config = dict(
    residual_init='none',
    shampoo_beta=0.99,
    one_sided=True,
)
Rows from block 2 of a small image flow-matching model, named by matrix and row number. Rows with one number belong to one channel. Each number is 128 + 32 x the weight over its row's rms, rounded and kept within 0 to 255. All counts start at 0.
After each channel's rows are labels from the 100 images, of 14976 (inputs lightly noised), where the channel reaches its highest value: "peak on" is the class under the peak; "colour at peak" is the nearest of a few named colours to the mean colour under the peak. Only what is clearly more common there than usual is listed. The data: simulated stained blood smears. In brackets: how many of the 100, against the usual share in percent.
# convs0: first 3x3 conv (model.enc.2.0.convs.0.weight, 128x128x3x3, each kernel summed), inputs 0-127
# convs1: second 3x3 conv (model.enc.2.0.convs.1.weight, 128x128x3x3, transposed, each kernel summed), outputs 0-127

convs0.50 [143 192 152 143 112 188 109 153 132 102 156 102 115 159 101 106 127 107 130  78 111 136 123  49 118 112 107 138 143 128 182 143 206 125 139  91 209 151 161  88  83 171 126 106  98 148 120 132 130 133 102 141  75 170 134 178  90 131 136 124 123 140 121 108 142 142 105 121 135 165 146  92 155 105 140 161 123 109 131 111 119 101  79 148 121 126 168 110 103 150 140 134 140 141  95 170 115 121  98 102 124 112 175 126 126 124  73 143  90 129  98  98 115 127  87 181  93 146  94 156 126 159 122  67 198 150 255 113]
convs1.50 [121  28 165 151  95 132 135 134 136 131 228 130 115 144 234 140 125 123 145 169 132  71 123 157 102  97 168 121 127 117  79 121 125 119 146 116 105 168 117 132 139 141 161  57 139 126 137 157 106 103  98 150 161 150  90 158 141 117 124 123 139 179 121 121 105 106 138 129  98 117  71 114  89  88 144 140 153 125 147 149 123 138  81  84 105 133 141 166 136 117  93 118 126  75 141 138 133 114 213 172 134 136 127 188 110 149 135 158 173 104 150 119 107 113 165 118 177 115  97  69  84 133 138  97 109 109 139 236]
peak on: nucleus (64 vs 3.5); large cell (36 vs 10.3)
colour at peak: purple (80 vs 2.1)

convs0.70 [132  83 122 149 142 169 163 112 132 166 169 161 137 166  93  97 117 152 125 153  73 134 160 121  96 176  39 137 124 129 131 137 128 145  94 135 115  95 121 156 143 103 111 142 120 140 117  70  87  97 156 115 148 141 144 107 171 112  76 106 130 138 158 157 190 164 105 150 117 128 133 179 150 117 196 138 125 153 196 107 156 122 142 139 104 111 132 166 150 160 173 168 148 197 151 150 122 104 100 157 142 181 170 161 133 107 159 143 154  87 200 239  77 146 127 151 146  86 184  92 102 152 111 151 122 150  87 166]
convs1.70 [ 77  95 127 117 122 161  47 155 165 156  27 103 165 152 167 165 165 117 145 113 130 133 143 115 115  94 132 111 136 143 154 164 175 128 165 167 109 163 151 126 198 160 110 164  76 152 131 144 201 185  53 150 138 141  97 139 116 162 169 127 110 104 162 133  95 138 118 138 133 179 120 102 123 140  62 125  89 115  55 135 128 110 117 131 143 139 153 144 124 133 119 107 114 105 129 125 117  82  95 115 106 110  62 150  56 119 135 156 134 156  96  72 163 147 137 184 116 192 104 185 149 127  98  97 144 137 137 144]
peak on: large cell (85 vs 10.3)
colour at peak: grey (40 vs 9.1)

convs0.82 [ 71 149  80 157 168 128 129 177 146 138 103 115 126 143 225 138  98 158 103 170  57 127 134 154 174 118 194 160 137  97 120 119  85 143 184 145  60  91 128 150 131 117 162 106 190 112 141 173 157 141 128 153 153 145 119 167  97 116 162 119 130 147 130 144 126 164 144 117 144 158 184 167 148 113 130  77 143 120 121 139 149 176 161 197 190 129 170 136 124  99 158 150 106 144 119  88 184 186 160 104 147 145  79 138 144 167 122 112 110 157 142 129 120  91 188 162 177 118 100  87 176 132 177 131 108 108 153  94]
convs1.82 [161 108 149 167 118 110 110 132 175  74 111 197 161  74 187 143 116 104 126 158 142 160 133 200 100  81 154 126  92 118 123 107 133 129 134  94 137 167 115  80 121 123 132 106 116  94  28 195 136 123 132 181 134 110  70 180 107 114  85 145 125 104 118  88 132 154 161 135 125 103  73 109 149 103 100 167 181 153  73 120 103  92 156 113 144 135 100 161 111 133 127 125  85 118 106 128 131 128 157 145 106  99  82 135 123  71 176  94 152 204 170  99  78 120 103 122 158 147  94 102 137 100  88 121 140  79 187 104]
peak on: nucleus (51 vs 3.5); large cell (49 vs 10.3)
colour at peak: grey (68 vs 9.1)

convs0.66 [ 64 124 107 157 114 147  86 130  87 112 171 104  47 108 120 134 170  75 104 108 123 117 129 150  92 115 131 100 141  92 110 132 111 106 137 117 127 119 137  50 120 109 117 134 123  74 110  99 122 114  97 137 148 132 136 120  85 135 144 131 170 118 141  89  71 143 125 129  80 128 148 112  58 139  99  88 150  97  88 175 108 100 162 117  84 112  86 101 127 134 196 126  49 108 122  56 160  91  78 124 130 106  95 143 105 101  75 106  77 112 111 109 184 141 136 149  88  35 118 108 103 104 158 100  45 126 106 127]
convs1.66 [162 141 194 141 127 124 145 149 181  76 126 162 118  75 181 138 131 105 127 150 156 153 145 176 113 139 160 107 125 118 187 100 123  91 104 122 110 217  96 115 149 103 120  97 102  65 124 120 165 147 118 150 117 101  96 154 131 124  99 157 115 157 100  44 139  77 106  89 175 111 127 108 167 146 192 106 117 183 116 159 133 109 132 119 178 142 131 114 157 165 104 104 135 121 118 139  89  98 136 112 148 167 115  87 137 130 138 129 186 225 150  69 139 134 173 129 106 212 194 164 145 123 169 136 138 129 138 155]
peak on: small cell (87 vs 25.5)
colour at peak: pink (99 vs 63.8)

convs0.107 [192 118 139 122 114 101 123 158 113 110 150 117 111  97  83  72 127  31  86 127 100 106 138  87  88 141 115  72 144 131 184 108 118 130 100  63 155 118 163  92 124 162  93  95  63 108 116 104 162 110 156  58  73 156 138 153 131 108 157 122 119 112 142  97  91  88 123 109 142  88 120 130 171 116 103 156 105  56 109  83 102 111  91 107  96  70  82 113  98 117 147 147 167 126  98 144  58 106 110  68  92 110 117 117 109  75 157 110 132 116 112 100 114 123  74 113 101  91  91 111 136 133 186 165 172 122 155 148]
convs1.107 [160 158 164 142 151 140 140 108 123 112 128 172 111  93 168 100 121 169 112 124 111 130  75 185 166 161 122 181 115 111 177 137 136 158 153  64 138 112  71 111  81  88 107 114 185 102  48 175 111 100 114 129 148 100 119 165 125 128 171  77 149 141  88 130 135 137 176 107 110  81 117 120 140 118 128 119 129 123 118 125 105 133 163 110 103 116 135  74 116 150  96 119 144 126 118 123 142  82 147 135 107 147 193 200 149 106  87 103 124 154 152  78 179 103 148  90 107 167  90 111  97 121 111 117 122 104 255  79]
peak on: nucleus (65 vs 3.5); large cell (35 vs 10.3)
colour at peak: purple (77 vs 2.1)

convs0.8 [150 120 115 173 172 100 152 130 138 117 136 167 151 177 190 159 105 100 179 145 107 163 128 157 138 129 113 174  80  81 106 178  75 111 186 136 128 127 106 159 138  95 142  99 161 165 173 203 119 146 158 132 163 143 157 108 124  73 112 116 148 153 150 113 176 162 188 173  92 190 179 124 108 102 181 153 126 111 163 119 174 143  88 171 184 112 152  83  82 155  98 146 151 144 127  87 171 172 151 112 101 115 144 120 128 170 150 166  81 168 127 167 108 144 182 163 165 178 136 132 166  99 117 154 106 121 158 139]
convs1.8 [129 166 189  94 147 129  86  81 191 134  77 114 110  84 192  62 105  76 143 105 124 160 132 172 126 141 177 166  97 118 120 124 117 113  62 175 129 146 134 180  75 116 133 101 145  75 120 158 161 156 168  85 110 139 182 160 129 179  57 113 124  90  83 147 117 107 154 121 122 161 112 151 148 132 147 142 155 178  59 118 152 127 150  70 156 112 143 144 139 187  85  99 150 110 172 121 100  80 125 144 138 142 118 125 194 134 134 120 162 148 145  58 143 160 137 125  83 132 139 170 137 115 130 177 151 132 126 154]
peak on: nucleus (100 vs 3.5)
colour at peak: purple (96 vs 2.1)

convs0.5 [161 156  70 142 115 164 144  91 111 173 131 110 117 108 121 136  80 127 112 111  88  81 104 105 148  55 103 157  76 117  85 103  98 114 142 112 133  88  94 142 126  81 160  92 113 156 130 118 162 104  81 203 115 138 145 189 104 122  78  83 106  70  47 136 152 142 124 105  74 134 141 131  92  73 115 143 127  83 141 138  74 135  94 157 146 162 161  66  79  87 118 123  69 141 108 151 165  92 120 138 121 153 150 110 118 116  84 132  67 109 124 123 129  89 167 182 164 116 134  99 140 141 150 174  70 111 171 140]
convs1.5 [138 128 183 162  96 103 146 156 127 108 176 137 109 120 232 144 132 154  99  92 177 153  78 128  90 124 113 187 108 106 154 142  94 139 145 139 153 156 132 127 137 169 141 124 123  79 126 175 127 117 131 115 151  77 129  85 134 122 115  96 165 152  94  97 112 137 124 100 120 117 144  79 156  61  93 122 111  82  96 160  97 165  70 139 155  81 122 155 108 115 127 103 134 103 105 127  98 123 222  88 103  64  76 169 129 122  82 144 131 118 102  96 111 101  90 118 159 133 114  66 122 112 103  82 143  79 221 157]
peak on: large cell (78 vs 10.3)
colour at peak: grey (98 vs 9.1)

convs0.57 [101 157 123 175 169  77 164 105 133 109 108 139 166 158 139 169 166 188 148 135 158 144 137 172 161 158 144 163 129 140 111 161 163 100 132 138 115 102 121 144 157 154 158 129 169 126 185 170  96 185 173 107 149  94  88 130 134 219 164  87 201 137 155 100 141 154 126 139 146 208 135  88 161 162 141 115 120 184 167 133 173 159 141 145 157 191 147 118 194 161 108 134 168 128 144 152 171 150 177 200 150  60 168 169 152 140 136 153 166 154 162 136 111 111 136 134 117 123 123 145 147 112 103 136 152 146  84 123]
convs1.57 [212  83 198 127 115  89 106 131 163  74 118 143 112 103 176 104 117  78 166 141 149 118 115 171 115  70 157 128 105 142 139  72 121 125 149 121 129 241 168  76  84 108 119 145  93  65  52 124 134 134 136 157 108  95 106 175 150 148  98 150 120 109 140  94 115  93 155 116 142 114 137  95  81 192  99  76 133 170  77 151  89 135 145 109 177 158 109 113 153 163 144 131 102  95 126 113 149 112 117 136 100 138  92  68 145 140 118 164 164 155 162  68 110 166 113 144 121 161 168 149 151 117 140 142 144 116 119 148]
peak on: nucleus (52 vs 3.5)
colour at peak: grey (59 vs 9.1)

convs0.110 [130 176 124 119 108 100 178 138 107 167  90 110 141 115 196 137  91 109 130 172  54 116  98 115  94 121 143 126 113 101  73 116 133 128 139 164  50  92  46 186 128 159 140 130 114 163 107 132 218  81 128 104  96 124  99  70 119  80  83  93  67 166  99 141 132 141 134  71 124 108 185 136 100 101 140 133 127 100 158  81 127 107 100 143 108 142 144  78 140 118 103 109 136 163 100 129 127 156 153  84  98  87 104 122  75  97 143 149 136 118 148 176  89 103 181 152 178 165 129  93 122 136  80 111 133  83 104 124]
convs1.110 [112 179 105 122 134 163  83 122 136 152  83  95 175 131  42  46 157 109 166 116 143 132  91  89 153 137 122 146  74  82 119 202 150 156 103 161  98  82 176 119 165 140 137 150 154 161 154 196 160 190 130 164  72 136 138 135 104 167 122  98 100  77  93 190 103  94 168 146 141 118 124 123 159 116  85 147  78 109 142  74 183 142 141 132 139 121 152 159 141 166 124 155 130 163 163 142 157 104 108 117 123 125 125 176  94 140 110  65  98 100 122 102 142 147 107 109 154 130 137 166 154 117 131  82 138 114  57 102]
peak on: large cell (75 vs 10.3); nucleus (25 vs 3.5)
colour at peak: grey (56 vs 9.1)

convs0.65 [121 158 105 127 140 120 190 143 138 165 140 139 196 163 192 138 121 159 110 133 121 137 128 136 167 140 163 172 141 118 136 141 103 133 153 151  99  73  84 174 151 123 131 151 161 159 140 163 112 138 156 171 142 157 162 124 148 123 117  87 118 143  94 157 210 161 139 107 195 159 134 186 178  73 165 168 109 129 185 145 168 160 178 149 171 165 184 159  88 118 121 155 180 156 126 143 155 169 183 136 131 149 163 136 134 171 153 124  85 159 134 188  97  93 164 139 145 183 184 121 203 140 162 133 116 117 130 151]
convs1.65 [102  39 138 105 104  98 110 195 142  86 155 105 116  71 146 115 117  87 147 151  88 189 113 171 146 137  97  95 191 140 126  62 140  63 129 155 147 202 100  88 145 108  84 137 139 125  49  65 140 104 146 159 103 158 129 193 138 138 145 210 119  90 182 117 134 148  74 160 116 125 126 141 109 119 161 109 141 135 135 112 124 117 152 106 127 119 158 141 143 108  95 116  98 123 149 142 134 135 145 146  83 104 138 160 124 133 108 183 145 145 158 114 132 152 107 203  66 135 184 102 103 145  92 156 123 120 148 159]
peak on: nucleus (66 vs 3.5); large cell (34 vs 10.3)
colour at peak: grey (68 vs 9.1)

convs0.19 [ 95  93  94 138  94  70  95 130 103  61 101 123  91 112 104  92  82 107 106 104 116  81  89 102  91 111 103 130 113 105  43 120 135 110 114 120  90  93 113  99  95  92 119 108 117 101  97 100  89  76 123  56  93 117 120  63 139  81  82  84 109 120  87  98  90 158  71  98 103  85 124 105 114  92 121 119 125 121 110 125 155 118 105  78  80  95 125 102 123  94 131  94  95 107 105  87 139  99 106 143 107 120  70 114 100 120 146 106 111  46 140 127  87  96 158  74 111  93  93  79  89  87 109 104 118  82 141  87]
convs1.19 [ 82 159 146 193 111 146 114 156 121 136  87  76  98 122  74 158 129 124  83  31 147  99 137  75  73 191 128 101 107 107 155 151  71  76 109 162 187  82  41 112 141 112 115 119 124 103 150  92 103 175 111 150 140 138 121 143  95 124 152 120 125  84  54 163 108 156 129 202 120 109 143 137 155 120 166 149 108 135 127 175  77 161 137 192 145 157 128  80 140 124 103  88  81  89 146 121 106 161 162  95 150 131 152 144 150 171  99 144 134 151 139 137  85 103  85 141 159 133 149 147 141 144 151 108 117 127 149 152]
peak on: small cell (83 vs 25.5)
colour at peak: pink (98 vs 63.8)